config = dict(
    num_classes=[10, 7],
    isotropic=True,
    norm='layernorm',
    mlp_ratio=6,
    width=128,
    beta3=0.999,
)
Rows from block 5 of a small image classifier, named by matrix and row number. Rows with one number belong to one neuron. Each number is 200 + 20 x the weight over its row's rms, rounded and kept within 0 to 999. All counts start at 0.
After each neuron's rows are labels from the 100 images, of 14848, where the neuron reaches its highest value: "top examples" is what is common among them. Only what is clearly more common there than usual is listed. The data: views of escape-time and Newton fractals.
# fc1: MLP up (model.blocks.5.mlp.fc1.weight, 768x128), inputs 104-127
# fc2: MLP down (model.blocks.5.mlp.fc2.weight, 128x768, transposed), outputs 104-127

fc1.487,194,206,187,216,223,235,192,162,192,166,219,210,215,245,199,217,189,219,211,208,233,208,205,201
fc2.487,195,202,188,170,208,161,205,213,226,199,180,232,213,182,184,159,170,205,225,206,159,216,196,213
top examples: dark

fc1.121,208,188,195,206,184,219,205,168,208,183,185,213,233,241,206,193,164,166,183,198,193,213,207,198
fc2.121,196,197,198,197,222,222,213,153,215,228,189,195,207,188,234,170,219,215,212,233,169,194,237,201
top examples: Newton basins of three roots

fc1.47,174,126,185,199,191,214,220,201,168,200,166,190,210,195,205,235,188,200,221,197,201,236,238,206
fc2.47,163,154,171,182,167,176,211,177,182,201,215,198,199,197,230,204,215,208,220,193,192,233,184,189
top examples: warm

fc1.697,212,193,177,196,183,176,190,199,203,189,161,243,224,190,188,202,216,226,207,223,237,217,186,171
fc2.697,210,172,191,204,157,234,184,177,193,197,212,239,206,195,159,212,199,208,189,180,185,225,217,207
top examples: cubic Julia set; sine Julia set

fc1.246,204,199,195,226,189,254,173,187,197,196,204,238,213,235,193,221,208,243,206,167,234,190,210,166
fc2.246,162,173,199,194,178,191,223,237,221,198,140,207,205,198,183,200,193,219,215,158,200,181,183,224
top examples: sine Julia set

fc1.690,238,220,201,214,190,152,175,223,217,189,215,226,195,180,214,230,198,153,196,182,184,191,195,203
fc2.690,246,203,192,201,177,242,207,193,268,218,238,170,206,202,210,220,210,200,214,211,189,208,225,181
top examples: pastel; Newton basins of three roots

fc1.564,220,216,223,222,222,231,194,199,218,202,231,210,189,208,219,266,227,229,191,212,184,197,183,144
fc2.564,189,206,229,199,194,189,191,211,231,187,191,191,177,190,194,184,188,177,208,199,209,210,224,223
top examples: cool; vivid

fc1.636,229,180,210,220,175,216,148,214,218,217,208,191,193,198,210,224,214,176,168,186,237,164,183,201
fc2.636,186,209,233,219,222,216,214,247,206,153,211,198,177,181,188,166,209,219,177,194,203,201,203,198
top examples: exponential Julia set; quartic Julia set

fc1.102,232,197,200,242,201,191,180,166,197,229,189,194,228,197,220,218,185,229,215,153,204,197,203,204
fc2.102,239,199,213,223,218,214,208,171,242,202,202,223,205,183,190,205,185,233,199,223,220,193,201,212
top examples: Newton basins of three roots; cool

fc1.400,219,211,189,238,165,204,200,231,186,189,220,210,229,198,184,196,195,202,173,210,230,200,212,227
fc2.400,231,219,183,192,218,212,153,180,196,236,198,208,205,205,205,196,195,228,215,210,171,231,246,176
top examples: Newton basins of three roots; Newton basins of five roots

fc1.581,199,210,239,236,185,180,180,186,170,203,225,222,210,205,226,203,169,215,181,236,226,198,199,236
fc2.581,178,183,214,188,226,173,211,179,189,215,205,198,198,221,213,200,198,168,194,168,211,204,235,228
top examples: sine Julia set

fc1.689,232,202,201,228,197,181,185,183,193,198,208,181,220,247,234,216,189,156,208,163,181,203,151,211
fc2.689,181,193,213,180,171,198,220,202,194,155,222,164,226,144,216,185,235,194,190,236,222,207,204,208
top examples: tricorn

fc1.314,240,215,170,197,209,191,194,206,191,181,202,223,191,188,237,189,206,195,178,202,214,172,189,196
fc2.314,163,165,215,229,196,163,206,222,198,195,180,219,180,210,186,189,192,200,193,234,212,248,168,205
top examples: vivid

fc1.435,237,186,208,209,181,226,199,188,180,199,209,220,207,198,196,203,202,188,208,201,199,157,217,207
fc2.435,198,196,178,220,189,219,236,171,212,195,214,223,153,173,200,219,215,181,210,188,219,224,210,181
top examples: tricorn

fc1.410,223,208,202,197,208,182,204,177,131,208,235,200,193,190,204,205,205,202,211,211,197,191,190,206
fc2.410,194,192,198,230,199,222,197,238,249,183,165,203,181,204,188,224,187,181,211,211,208,216,181,166
top examples: vivid

fc1.77,228,208,164,192,218,188,188,202,215,183,214,199,180,208,198,200,196,170,226,202,211,210,210,196
fc2.77,220,180,225,168,169,182,174,239,188,208,202,219,224,205,179,179,178,214,219,225,201,195,194,228
top examples: Mandelbrot set; dark

fc1.280,203,193,190,195,205,214,197,209,223,204,176,175,181,195,174,198,166,196,196,219,203,180,191,231
fc2.280,199,208,212,210,190,203,197,224,179,211,205,194,197,192,185,208,208,207,187,180,213,175,218,228
top examples: vivid; Newton basins of five roots

fc1.661,207,199,201,226,201,173,204,183,175,199,208,204,207,176,209,183,198,173,256,215,191,209,195,185
fc2.661,202,215,176,198,206,209,208,266,205,208,197,217,201,179,200,192,231,178,183,200,227,207,192,187
top examples: grey; Julia set

fc1.750,222,220,193,225,205,221,178,167,185,188,180,206,206,204,208,250,192,222,208,187,187,205,219,210
fc2.750,193,219,193,201,171,205,216,171,169,204,232,162,211,218,189,179,209,195,233,201,207,219,200,210
top examples: cubic Julia set

fc1.521,236,217,195,219,195,195,139,188,176,186,206,207,234,187,219,230,218,231,200,202,194,200,204,172
fc2.521,199,224,229,174,212,234,213,184,170,200,198,163,233,196,194,230,223,192,177,188,188,219,211,223
top examples: cubic Julia set

fc1.549,218,217,215,203,190,211,217,195,232,221,192,206,214,226,192,220,209,170,206,210,198,165,237,192
fc2.549,246,238,176,213,225,243,204,199,228,193,194,163,212,194,178,210,237,213,238,209,187,209,196,194
top examples: quartic Julia set

fc1.662,202,219,220,178,163,192,197,213,214,203,155,209,207,201,202,179,212,181,180,173,239,207,177,202
fc2.662,231,207,211,184,239,230,166,177,204,199,221,166,228,178,208,194,230,184,213,207,204,174,245,194
top examples: Mandelbrot set; dark

fc1.515,200,224,214,222,175,204,191,189,206,201,216,204,199,247,220,205,194,178,176,196,223,195,234,225
fc2.515,208,203,224,184,233,209,172,186,195,213,205,198,188,211,202,191,212,183,195,210,176,189,211,211
top examples: tricorn

fc1.418,197,201,198,207,171,201,178,209,219,200,184,201,168,182,224,192,151,206,244,163,180,204,205,210
fc2.418,202,185,193,215,201,201,252,170,169,243,221,181,176,217,222,166,176,163,225,185,170,210,231,198
top examples: sine Julia set; grey

fc1.286,197,189,204,213,201,225,187,200,218,182,138,191,205,203,214,210,214,204,199,150,174,201,199,214
fc2.286,188,178,203,237,230,185,184,170,220,246,214,241,170,173,205,188,191,196,190,202,173,201,208,187
top examples: sine Julia set

fc1.453,218,223,177,217,234,188,207,201,180,205,199,201,199,241,213,254,193,218,231,229,220,188,218,202
fc2.453,195,186,189,267,205,216,251,184,189,175,219,181,223,193,178,180,221,198,215,231,210,185,201,234
top examples: tricorn

fc1.70,199,204,213,224,154,196,239,206,177,226,226,201,226,216,215,171,209,172,199,211,212,202,180,210
fc2.70,178,206,219,219,177,174,210,236,176,195,194,203,202,230,202,194,209,185,173,180,188,199,227,190
top examples: vivid; tricorn

fc1.174,211,210,203,192,209,205,194,215,170,185,195,231,190,176,242,206,219,169,199,218,184,213,227,159
fc2.174,219,200,184,176,229,190,221,186,221,206,205,180,223,218,161,221,204,225,179,199,181,163,251,213
top examples: quartic Julia set

fc1.43,202,196,198,208,188,195,201,225,210,249,195,228,229,157,188,231,182,230,194,183,185,221,204,169
fc2.43,221,209,220,185,228,219,201,201,210,196,179,145,186,210,158,182,212,214,175,192,197,207,202,212
top examples: cool; Julia set

fc1.442,219,224,212,224,215,196,209,198,165,164,169,179,184,185,231,189,160,223,232,183,179,195,211,216
fc2.442,250,205,194,199,192,186,205,198,191,240,213,220,202,190,255,175,183,165,200,208,194,215,186,180
top examples: Newton basins of three roots

fc1.631,225,185,209,223,221,166,215,196,199,208,172,206,192,184,201,191,195,188,238,217,208,185,204,225
fc2.631,204,213,197,239,216,212,210,204,174,215,232,222,196,176,193,239,193,224,166,174,200,224,215,165
top examples: Newton basins of three roots

fc1.285,191,204,195,212,201,194,188,172,194,206,223,216,193,191,256,203,240,224,160,151,210,215,179,185
fc2.285,168,192,190,218,161,187,204,179,202,222,202,205,184,194,219,220,182,151,209,203,208,223,222,188
top examples: sine Julia set

fc1.423,209,229,183,189,191,180,191,201,206,240,200,195,160,215,220,190,230,219,174,199,183,189,224,216
fc2.423,212,198,182,195,194,209,167,233,190,211,210,237,179,210,192,163,221,215,187,219,228,241,213,209
top examples: Newton basins of five roots; grey

fc1.172,237,205,214,177,195,195,183,226,210,181,214,178,179,222,207,192,161,239,175,182,203,187,191,207
fc2.172,234,227,186,177,215,230,225,251,171,195,178,179,191,172,176,208,195,183,217,220,199,210,220,189
top examples: Newton basins of three roots

fc1.476,205,234,231,220,213,214,207,191,175,179,193,198,174,208,211,196,209,179,234,226,214,184,203,183
fc2.476,183,185,219,181,175,200,225,182,195,179,203,198,192,188,204,204,199,201,228,163,172,218,214,166
top examples: Newton basins of five roots; pastel

fc1.646,228,215,182,198,170,240,221,228,203,214,206,200,224,180,196,214,201,205,206,209,172,188,215,224
fc2.646,232,190,155,223,179,233,209,225,204,195,211,228,192,199,188,214,186,180,214,205,202,170,197,190
top examples: Newton basins of three roots

fc1.237,219,217,204,202,177,226,185,182,221,191,194,216,226,191,221,204,233,154,200,189,203,212,186,184
fc2.237,219,206,229,203,185,188,182,179,213,229,214,209,186,192,202,171,183,190,203,182,235,179,198,191
top examples: Mandelbrot set

fc1.319,198,239,216,226,213,195,202,187,194,200,192,225,208,228,232,214,184,201,233,215,240,200,202,159
fc2.319,185,183,191,209,195,240,219,239,218,225,161,219,212,190,211,222,168,205,212,197,173,203,227,199
top examples: burning ship

fc1.660,226,206,193,206,162,193,201,193,178,214,196,190,192,210,211,211,194,216,220,219,220,214,207,182
fc2.660,224,203,193,210,194,213,206,193,168,167,180,155,197,196,201,198,220,196,242,187,173,183,191,199
top examples: pastel

fc1.351,244,240,199,213,156,198,210,172,207,243,159,191,214,217,179,203,214,194,169,194,200,182,193,176
fc2.351,179,191,194,197,183,179,226,202,189,215,197,195,165,193,189,189,191,211,221,182,160,195,200,162
top examples: pastel; tricorn

fc1.647,195,199,173,214,187,191,183,182,190,205,198,222,197,233,219,198,209,185,192,190,193,213,178,213
fc2.647,187,182,180,204,222,214,207,196,216,200,205,197,173,190,187,200,194,183,231,175,208,240,180,163
top examples: vivid; dark

fc1.90,191,224,205,184,217,209,229,206,180,177,201,210,192,198,195,215,189,227,176,216,234,218,186,203
fc2.90,235,232,202,221,209,186,219,203,213,194,185,218,179,193,159,220,210,193,167,159,195,205,195,203
top examples: Mandelbrot set; burning ship

fc1.602,191,221,215,183,218,193,184,237,172,165,208,225,157,149,189,233,221,201,200,177,218,195,241,224
fc2.602,195,196,222,201,175,212,220,210,203,150,185,194,227,189,189,220,205,185,206,238,203,182,143,209
top examples: Newton basins of five roots

fc1.304,212,231,212,210,215,224,184,180,214,181,188,194,206,204,215,163,195,177,163,191,206,183,211,192
fc2.304,202,195,193,205,174,202,169,225,169,203,204,239,161,200,218,198,179,173,190,193,176,186,197,202
top examples: Newton basins of five roots; sine Julia set

fc1.566,222,190,208,201,220,172,188,211,200,160,210,183,217,249,218,218,201,203,228,194,196,207,239,207
fc2.566,244,233,186,205,239,181,197,174,216,192,195,207,189,178,201,193,186,188,189,212,207,196,202,172
top examples: Julia set

fc1.267,201,217,196,216,241,187,206,231,195,202,200,201,245,181,215,184,188,175,199,199,250,206,179,229
fc2.267,219,203,178,224,181,190,197,194,213,171,223,168,226,221,161,218,172,241,176,212,167,205,222,237
top examples: Julia set

fc1.709,200,202,224,187,209,228,204,224,213,163,218,200,209,217,203,215,180,184,190,205,197,198,211,209
fc2.709,165,150,190,178,231,198,188,201,169,166,201,222,250,192,225,199,203,203,157,205,191,206,173,236
top examples: dark; Mandelbrot set

fc1.727,193,184,173,191,170,193,173,233,199,191,219,239,158,211,238,203,161,210,202,187,220,222,243,222
fc2.727,217,202,174,243,231,206,218,212,182,222,184,206,195,215,201,191,191,172,233,210,191,196,209,191
top examples: sine Julia set; warm

fc1.54,207,198,202,220,182,192,244,199,190,179,170,239,208,216,191,185,151,206,233,194,169,209,186,176
fc2.54,214,231,211,198,208,225,224,204,193,184,218,166,161,202,187,221,207,170,164,203,231,229,206,168
top examples: tricorn; Newton basins of three roots

fc1.674,227,184,209,230,206,182,201,223,164,155,197,176,210,189,217,217,198,186,198,179,206,158,181,178
fc2.674,191,203,240,173,200,203,223,207,209,171,196,194,167,214,211,156,174,185,188,205,176,196,195,201
top examples: quartic Julia set

fc1.225,221,249,203,189,171,214,195,183,175,177,149,230,196,185,177,191,183,212,205,166,189,168,222,228
fc2.225,197,208,202,200,211,188,201,146,198,225,183,205,189,213,206,200,168,189,246,211,167,204,227,191
top examples: burning ship

fc1.118,232,202,210,213,198,191,178,195,198,178,186,225,200,172,175,204,230,173,184,233,207,216,192,179
fc2.118,193,215,208,211,182,241,214,217,205,180,196,209,221,195,227,181,184,212,215,155,172,225,168,198
top examples: pastel; quartic Julia set

fc1.588,205,220,168,197,199,188,183,208,184,228,177,211,196,198,207,208,201,193,193,182,193,199,190,198
fc2.588,214,199,148,199,190,226,213,209,192,189,224,180,218,196,215,196,223,209,195,197,209,211,217,211
top examples: grey

fc1.192,220,197,200,204,226,217,198,227,185,191,162,195,212,216,215,166,219,202,179,234,187,194,174,165
fc2.192,177,177,195,197,169,196,195,208,203,222,213,184,226,189,236,229,211,206,186,182,214,189,228,259
top examples: tricorn; Newton basins of five roots

fc1.736,205,220,209,173,200,212,199,199,201,195,195,202,199,211,268,178,207,203,172,207,191,158,239,204
fc2.736,209,224,198,190,176,197,204,212,212,193,198,189,199,189,186,219,185,188,200,195,243,166,232,177
top examples: cool

fc1.11,234,231,191,176,202,199,206,176,192,226,185,218,245,196,192,170,171,211,168,205,222,233,183,184
fc2.11,177,188,191,190,206,216,199,195,198,195,158,214,164,206,165,193,210,225,228,182,179,220,195,211
top examples: cubic Julia set; Newton basins of three roots

fc1.535,193,196,209,222,170,203,181,184,203,182,209,269,164,173,193,181,236,201,191,209,209,173,191,199
fc2.535,208,201,195,213,164,209,227,202,191,194,196,201,213,240,194,186,207,197,223,234,144,189,178,210
top examples: warm

fc1.745,194,212,219,189,213,213,192,224,223,205,231,194,174,170,182,218,160,199,189,206,183,200,212,154
fc2.745,202,204,181,176,226,224,194,170,191,197,230,202,225,204,181,184,201,215,209,231,185,190,185,202
top examples: Julia set; dark

fc1.569,178,238,209,202,226,197,207,210,193,178,165,177,170,230,219,219,175,213,202,211,208,214,205,192
fc2.569,248,217,174,211,221,196,252,178,200,217,208,197,191,186,204,208,202,191,231,180,153,203,211,197
top examples: Newton basins of three roots

fc1.431,193,187,174,200,186,213,214,214,206,276,187,214,183,230,179,202,195,208,214,184,203,164,221,181
fc2.431,176,184,167,211,195,213,210,198,187,193,185,200,177,214,181,206,197,208,222,178,201,206,197,213
top examples: tricorn

fc1.72,204,208,192,198,197,233,187,177,202,232,158,216,220,208,190,189,183,183,204,183,177,172,200,233
fc2.72,189,198,216,235,213,214,242,201,199,208,260,164,208,198,181,193,239,191,171,167,221,201,227,183
top examples: tricorn

fc1.396,217,209,213,195,215,218,202,215,173,200,191,213,180,223,200,242,239,192,218,195,219,180,193,189
fc2.396,212,178,189,216,219,178,221,163,170,219,229,224,189,214,189,192,212,190,218,193,203,202,199,199
top examples: tricorn

fc1.670,211,207,206,178,203,187,168,167,206,168,211,215,185,246,263,183,204,207,188,211,253,200,206,244
fc2.670,181,160,212,188,199,228,212,186,225,208,196,173,200,208,211,182,180,181,222,179,211,195,187,208
top examples: Mandelbrot set

fc1.512,189,219,184,213,190,197,178,193,208,190,231,222,189,175,200,215,205,217,154,207,204,176,216,217
fc2.512,160,186,195,228,222,196,198,224,224,206,183,219,190,180,170,194,195,208,204,191,148,179,210,178
top examples: pastel

fc1.612,216,222,209,244,185,243,185,152,190,208,227,211,210,213,218,199,194,183,216,214,202,185,190,193
fc2.612,213,188,184,175,170,173,196,152,198,204,160,221,200,200,259,162,174,194,195,211,226,176,192,163
top examples: earthy

fc1.116,232,194,197,191,241,190,228,210,202,173,206,170,211,207,192,227,217,172,211,188,214,213,233,178
fc2.116,179,178,248,204,179,223,197,203,195,193,171,195,207,189,195,197,193,159,222,224,180,212,191,205
top examples: dark; Newton basins of five roots

fc1.233,219,215,213,201,179,181,203,186,215,176,197,232,204,185,220,226,199,219,206,196,225,210,201,234
fc2.233,198,198,211,214,196,207,206,216,195,236,168,225,194,200,198,192,161,204,241,194,185,181,206,199
top examples: Mandelbrot set; cubic Julia set

fc1.479,199,205,230,208,186,223,174,172,171,178,231,194,174,194,248,189,197,183,246,196,195,217,218,214
fc2.479,189,174,186,212,189,200,241,167,205,230,201,212,206,198,181,180,216,187,201,219,238,193,195,209
top examples: Mandelbrot set; palette: grey

fc1.704,212,214,209,203,225,185,170,188,185,176,183,203,174,207,214,189,172,232,238,205,250,209,197,199
fc2.704,206,186,245,185,204,212,201,203,187,211,210,219,223,215,200,152,198,199,246,194,179,175,191,199
top examples: Mandelbrot set; cubic Julia set

fc1.312,230,210,189,176,191,194,186,255,198,217,154,186,202,189,193,203,230,127,151,191,205,192,200,219
fc2.312,191,202,205,221,172,205,227,231,199,143,175,209,221,217,190,210,212,235,185,220,227,215,191,214
top examples: exponential Julia set; quartic Julia set